Weights of a small sound classifier.
Model: 28.5M parameters, arch transformer, layers 12.
Data: trained on simulated sounds of rotating machines with and without faults, 39062 training examples, 18.7 epochs.
Rows from block 9 of a small sound classifier, named by matrix and row number. Rows with one number within an expert belong to one neuron, the router's apart. Each number is 200 + 20 x the weight over its row's rms, rounded and kept within 0 to 999. All counts start at 0. After the name is the row's rms in percent of the matrix's.
Before each expert's rows are labels from the 100 clips, of 14976, where the router gives the expert most weight on average: "responds to" is what is common among them; "loudest band" is the band of the loudest frequency at the time of the peak. Only what is clearly more common there than usual is listed. The data: simulated sounds of rotating machines with and without faults. In brackets: how many of the 100.
# router: router (model.blocks.9.mlp.router.weight, 8x384), inputs 256-319
# gate: expert gate (model.blocks.9.mlp.gate, 8x192x384), inputs 256-319
# up: expert up (model.blocks.9.mlp.up, 8x192x384), inputs 256-319
# down: expert down (model.blocks.9.mlp.down, 8x384x192, transposed), outputs 256-319

# expert 2
responds to: turbine (100)
loudest band: 2000 to 4000 Hz (38)
router.2,134,219,193,203,233,188,187,195,196,193,218,182,181,204,197,195,227,205,191,188,198,216,192,212,194,201,213,225,199,272,200,187,194,161,190,183,181,196,200,192,194,175,205,198,174,200,205,190,192,219,204,229,193,200,215,182,205,173,221,229,188,213,189,236,175
gate.4,064,171,183,202,200,188,207,189,211,216,177,227,226,232,187,196,159,194,264,188,180,190,194,201,173,212,197,217,186,167,192,218,209,226,218,185,226,213,193,215,175,216,177,160,192,198,197,236,220,211,201,164,179,197,183,223,189,189,226,195,224,227,218,189,205
up.4,071,229,181,223,194,209,218,182,196,202,174,196,207,179,213,166,201,220,190,194,185,178,175,211,194,203,214,242,223,203,218,197,244,177,177,226,188,191,185,190,211,169,224,228,251,179,195,235,162,191,207,187,181,194,248,218,228,204,206,196,210,194,185,215,201
down.4,078,204,202,193,227,203,207,194,177,175,190,200,225,213,218,214,218,164,192,235,200,224,213,199,168,195,189,205,205,183,217,156,197,219,166,196,208,153,203,212,188,226,224,174,209,238,171,185,198,212,198,170,229,209,188,208,208,188,203,210,220,206,220,202,195
gate.5,187,197,206,214,173,234,242,226,204,204,167,206,200,196,191,219,182,249,190,206,217,216,194,184,199,239,208,175,202,156,178,182,227,231,229,205,214,190,229,198,204,206,177,203,222,207,205,232,208,199,210,188,208,205,185,217,198,211,192,188,196,213,193,155,214
up.5,153,193,177,221,186,232,249,225,201,195,180,208,214,192,179,237,206,233,181,198,216,221,191,173,197,226,196,184,182,165,167,169,223,230,247,205,228,198,208,187,203,201,182,222,224,198,199,206,209,185,212,175,195,192,189,198,196,199,193,189,190,219,191,146,184
down.5,092,188,198,193,194,205,216,210,174,197,260,214,197,210,201,230,184,220,191,202,214,197,165,212,197,223,174,228,199,175,182,210,203,239,157,231,192,199,207,177,214,175,189,215,204,240,205,217,231,208,200,197,203,174,188,171,195,162,188,157,222,165,220,204,195
gate.6,089,198,181,198,169,204,213,203,226,207,219,234,195,211,206,200,169,211,205,240,205,211,198,191,204,226,174,181,187,170,210,194,220,254,232,213,196,198,179,202,173,212,180,187,228,216,183,213,200,208,199,184,197,208,192,223,225,177,193,165,211,191,212,194,213
up.6,084,179,239,182,190,206,170,198,189,189,197,217,229,201,201,245,153,207,221,188,198,191,205,187,187,209,198,227,222,175,184,202,205,192,210,198,210,215,202,205,196,189,200,150,206,205,200,197,207,135,182,187,173,221,216,207,225,256,213,206,186,215,228,220,215
down.6,080,178,183,193,206,191,171,190,197,181,225,193,213,218,210,197,185,213,222,176,190,158,185,217,199,184,177,199,179,191,202,210,199,213,186,232,190,198,185,226,185,185,204,158,198,173,197,185,184,184,170,198,187,201,204,210,223,210,189,193,213,176,209,218,182
gate.7,064,255,222,184,191,228,178,182,185,186,180,193,199,217,212,227,140,190,204,192,209,167,195,200,190,221,191,230,163,176,192,176,220,244,232,217,190,192,209,157,188,199,205,203,204,235,171,190,168,206,212,199,198,190,190,188,221,228,214,157,193,191,200,208,205
up.7,066,191,200,179,217,253,210,190,200,207,214,211,193,213,213,216,168,215,179,220,171,172,196,150,186,212,234,190,222,184,198,213,201,237,223,218,220,223,198,224,233,211,189,206,202,230,206,232,185,182,224,180,178,173,199,218,190,183,219,169,200,224,180,193,201
down.7,071,178,214,191,206,186,184,211,222,212,139,236,205,240,188,232,220,159,204,165,204,183,199,179,181,232,224,202,207,208,178,213,196,238,199,208,195,211,233,193,176,217,168,215,204,190,208,189,217,230,183,212,195,202,202,185,204,227,167,181,203,187,208,185,211
gate.8,064,153,201,217,200,182,170,209,191,230,195,180,222,242,198,241,197,212,176,199,228,179,180,250,193,199,192,217,223,185,200,184,194,225,189,207,197,187,219,223,185,224,174,198,192,157,179,199,201,214,175,191,219,194,214,210,233,174,230,189,233,206,194,198,160
up.8,073,201,224,177,178,196,198,166,204,187,168,238,202,210,220,159,205,207,201,192,194,196,235,201,229,215,206,177,199,229,182,212,180,176,220,207,215,190,221,180,229,181,204,212,251,216,198,212,182,178,184,186,226,206,197,210,215,184,213,220,201,225,224,179,213
down.8,081,199,213,219,197,220,243,195,191,193,211,214,225,207,209,181,232,224,157,219,190,203,192,191,197,209,182,199,234,193,244,182,196,244,254,183,203,209,179,169,219,221,180,253,193,211,176,210,204,200,192,205,216,175,207,240,161,188,219,182,203,226,189,199,179

# expert 5
responds to: gearbox (100)
loudest band: 500 to 1000 Hz (46)
router.5,087,198,179,177,175,191,205,207,182,216,189,216,193,196,221,212,203,201,215,177,179,159,202,179,208,191,202,196,187,140,199,201,178,207,179,223,202,190,167,221,192,194,190,213,220,194,200,219,213,174,205,217,159,182,173,200,196,186,200,170,180,167,207,175,204
gate.4,083,189,218,207,219,178,182,190,230,199,199,173,208,185,211,204,229,194,182,209,197,221,193,154,197,216,185,215,203,177,191,251,212,190,172,186,200,242,200,200,188,211,223,178,187,193,180,204,202,205,178,205,199,210,166,181,190,198,165,195,221,202,207,200,197
up.4,091,162,204,226,194,174,198,239,218,182,183,199,197,185,156,212,213,180,240,219,188,196,208,239,205,186,191,207,234,176,197,183,220,203,213,232,193,185,204,199,162,224,206,207,193,231,191,175,176,185,201,181,185,209,208,179,177,219,207,168,178,175,224,204,218
down.4,092,196,191,177,182,176,170,201,252,221,171,175,239,200,199,222,194,183,177,202,241,198,173,203,214,188,223,163,210,211,207,196,175,233,195,182,189,180,175,219,214,185,197,189,186,178,172,192,197,214,225,210,204,231,193,223,201,222,211,207,216,208,225,192,193
gate.5,087,227,200,205,173,244,187,180,214,171,211,173,182,203,234,186,204,210,245,194,187,227,191,214,165,185,234,183,197,214,221,228,193,187,207,237,201,222,227,193,204,215,182,217,208,213,208,195,195,210,216,198,205,182,223,200,177,186,217,179,176,193,169,196,147
up.5,093,212,177,182,219,208,218,201,203,137,209,196,227,195,230,159,210,218,207,188,216,194,214,207,180,176,214,212,205,162,209,208,223,231,225,209,188,140,224,208,217,214,183,167,166,188,185,245,208,173,191,222,198,203,184,211,201,215,176,237,211,192,217,217,215
down.5,091,204,218,201,198,193,187,194,212,224,187,194,168,217,164,207,231,213,195,228,215,192,197,175,225,160,206,184,194,217,183,180,219,158,201,207,196,219,198,194,181,222,195,208,178,170,189,232,193,223,163,185,218,199,208,202,214,192,199,209,204,202,177,185,245
gate.6,091,205,228,208,198,171,162,244,182,249,164,228,237,217,204,170,238,188,223,209,236,203,178,211,213,176,184,229,188,196,216,170,197,221,194,240,208,195,205,196,189,200,186,174,203,215,180,195,180,215,167,183,236,206,223,195,199,218,224,238,238,221,192,183,218
up.6,100,178,205,192,206,196,192,208,207,177,159,183,196,162,228,207,213,184,191,203,183,202,195,188,171,168,189,192,208,173,212,245,179,188,202,229,209,188,169,249,201,218,169,194,197,214,146,220,206,165,190,198,200,236,252,205,246,231,202,188,211,207,157,184,190
down.6,097,212,186,218,187,191,186,208,214,242,194,214,194,208,198,204,198,177,220,227,223,175,201,173,197,190,176,190,204,179,203,212,164,201,190,211,196,197,214,186,211,218,165,222,196,167,208,201,242,207,166,186,176,191,194,201,228,202,212,219,232,230,200,206,161
gate.7,099,187,201,206,231,161,208,167,206,208,166,196,163,213,219,204,185,194,187,210,186,218,235,202,167,214,192,224,195,230,213,213,218,188,190,182,226,200,224,202,189,205,207,225,212,243,199,182,174,219,206,228,187,259,172,221,228,229,208,166,221,201,217,191,189
up.7,103,213,215,172,197,212,217,196,217,191,190,202,217,219,224,173,184,191,217,199,203,186,212,201,194,195,226,179,194,177,195,211,179,178,203,215,189,178,181,205,190,211,249,251,233,183,237,240,208,188,194,198,202,185,212,178,191,230,188,215,170,183,200,169,226
down.7,094,200,172,190,215,202,202,169,163,170,190,179,172,198,194,210,176,214,250,191,223,198,225,211,198,208,223,188,165,208,194,224,193,202,211,194,182,204,192,172,217,227,232,201,224,208,164,172,194,218,210,214,205,226,197,191,211,175,189,182,228,196,181,203,178
gate.8,081,211,199,183,195,200,174,219,194,202,202,182,204,201,188,223,178,188,203,213,193,164,228,176,227,215,214,175,223,219,228,189,209,191,184,200,212,205,188,164,187,214,214,218,196,207,193,229,210,185,205,197,203,206,198,205,225,191,213,211,183,205,193,187,233
up.8,087,194,163,181,184,212,197,203,204,234,199,205,201,202,180,191,222,184,189,200,251,166,191,195,184,200,204,157,201,204,208,207,181,199,239,224,235,242,228,195,228,194,232,200,179,194,174,213,200,204,184,186,219,212,203,198,216,178,187,213,198,205,207,187,189
down.8,095,231,213,198,216,217,208,179,183,235,217,175,213,196,175,213,243,192,203,197,191,192,181,206,212,220,208,214,205,225,175,208,194,211,203,222,199,162,200,189,210,204,202,212,160,211,190,199,182,230,200,208,228,230,210,199,206,183,207,204,172,193,224,193,216

# expert 0
responds to: piston engine (73); thin (high-pass) (54)
loudest band: 250 to 500 Hz (30)
router.0,100,198,186,195,186,188,208,223,163,205,231,211,221,212,215,196,188,182,220,190,179,155,202,185,189,181,210,204,201,142,200,209,187,227,161,230,210,183,163,215,182,193,185,192,196,189,206,221,221,172,197,217,187,196,178,201,202,194,172,188,179,166,198,184,206
gate.4,123,195,219,214,232,225,218,189,200,159,196,205,193,190,197,202,198,209,187,207,202,229,198,214,192,203,195,237,199,227,231,228,184,193,228,150,199,209,221,181,190,204,194,183,192,212,190,166,168,186,192,202,207,211,234,210,207,198,219,235,217,214,186,197,210
up.4,114,220,205,186,205,175,199,191,208,202,189,160,210,214,203,213,217,200,214,188,189,204,225,194,220,192,207,172,192,186,204,179,196,172,214,212,170,166,180,193,164,238,229,196,224,228,204,256,176,207,218,221,188,188,233,236,163,213,231,223,172,168,170,212,210
down.4,095,211,190,192,174,192,208,202,194,178,182,185,210,200,197,241,196,175,254,229,176,208,203,191,179,229,173,180,206,171,177,186,209,202,203,222,209,205,214,179,205,191,196,223,182,202,202,182,226,227,167,219,190,212,181,188,218,221,189,199,198,244,175,172,180
gate.5,079,165,185,213,201,223,189,220,169,226,190,196,202,200,196,206,174,184,192,204,187,190,217,237,193,216,213,181,205,192,208,191,226,196,219,173,162,199,218,175,183,201,207,191,174,219,222,199,198,171,209,222,224,232,208,212,192,198,181,216,197,171,248,191,204
up.5,085,173,202,186,190,225,189,226,211,229,212,204,185,227,212,179,232,217,176,229,211,217,181,220,216,218,215,179,207,204,199,205,189,205,183,199,167,204,189,211,225,191,190,195,238,194,189,163,169,211,222,211,184,182,210,220,174,213,159,202,191,202,205,188,144
down.5,084,185,189,219,218,177,209,206,200,213,185,194,223,196,171,240,159,234,233,192,202,206,232,246,184,192,183,170,216,207,197,188,196,203,226,202,184,184,199,203,190,196,201,211,212,229,191,220,219,218,184,196,188,206,210,214,164,200,183,217,220,220,162,166,187
gate.6,083,202,207,200,179,207,193,203,223,182,202,241,211,175,213,183,221,213,183,204,219,201,216,230,187,228,195,195,231,184,209,180,194,214,198,160,185,181,211,167,190,213,193,204,186,193,173,186,210,199,187,185,222,207,190,184,166,200,166,226,208,214,186,186,192
up.6,087,188,191,201,152,212,206,198,218,177,193,198,173,220,217,204,181,204,225,157,223,206,201,200,216,200,211,220,200,158,215,164,215,205,185,193,172,179,205,253,160,217,191,171,207,222,207,215,206,195,206,166,166,165,225,209,210,202,193,189,209,200,196,198,183
down.6,093,177,225,181,193,208,200,211,167,216,200,209,196,228,207,185,226,196,209,220,184,192,156,220,239,212,185,206,228,204,192,193,226,201,202,213,161,184,229,160,208,182,199,160,245,178,193,231,168,217,209,189,214,201,184,186,175,212,180,205,189,173,218,216,199
gate.7,100,238,168,196,212,211,186,213,249,221,161,203,185,230,203,215,189,182,204,197,226,205,187,204,212,236,197,176,186,182,204,215,184,235,189,231,181,221,214,197,168,196,202,187,201,167,192,210,209,192,142,151,187,194,227,211,204,232,202,233,202,207,179,174,182
up.7,101,163,184,180,183,187,214,211,214,183,193,244,201,188,178,238,205,212,192,228,210,195,159,227,169,219,188,221,212,192,179,205,203,212,205,198,196,220,238,191,192,208,212,195,189,242,172,200,213,234,196,182,187,242,205,181,227,204,206,187,182,192,191,191,184
down.7,109,203,187,191,231,198,221,192,181,212,200,208,201,216,222,161,182,162,160,208,199,217,179,208,178,174,201,212,171,199,219,193,176,173,180,203,166,207,175,205,223,213,210,208,257,195,197,224,230,206,223,216,217,217,177,207,213,194,213,180,212,181,181,187,194
gate.8,109,173,224,216,217,182,218,192,242,167,191,204,210,159,210,240,212,229,220,204,229,203,229,241,169,211,179,231,227,213,216,166,207,198,188,197,216,199,207,197,187,206,207,186,207,253,189,197,204,202,215,217,227,230,202,227,208,198,239,206,209,239,181,233,214
up.8,094,208,218,173,200,230,165,215,183,215,197,183,192,232,183,186,190,215,212,200,191,171,177,152,202,201,210,190,173,203,163,167,197,198,186,211,193,231,189,237,225,171,201,210,191,208,177,210,213,188,193,220,213,204,172,187,218,198,216,175,206,182,185,213,187
down.8,116,178,204,212,202,191,186,175,215,220,186,188,197,185,182,234,158,182,227,206,211,232,251,191,145,209,198,197,203,184,189,213,232,230,217,219,216,176,230,250,197,195,204,196,207,198,207,239,206,163,212,230,188,208,204,204,231,202,182,216,230,229,186,227,180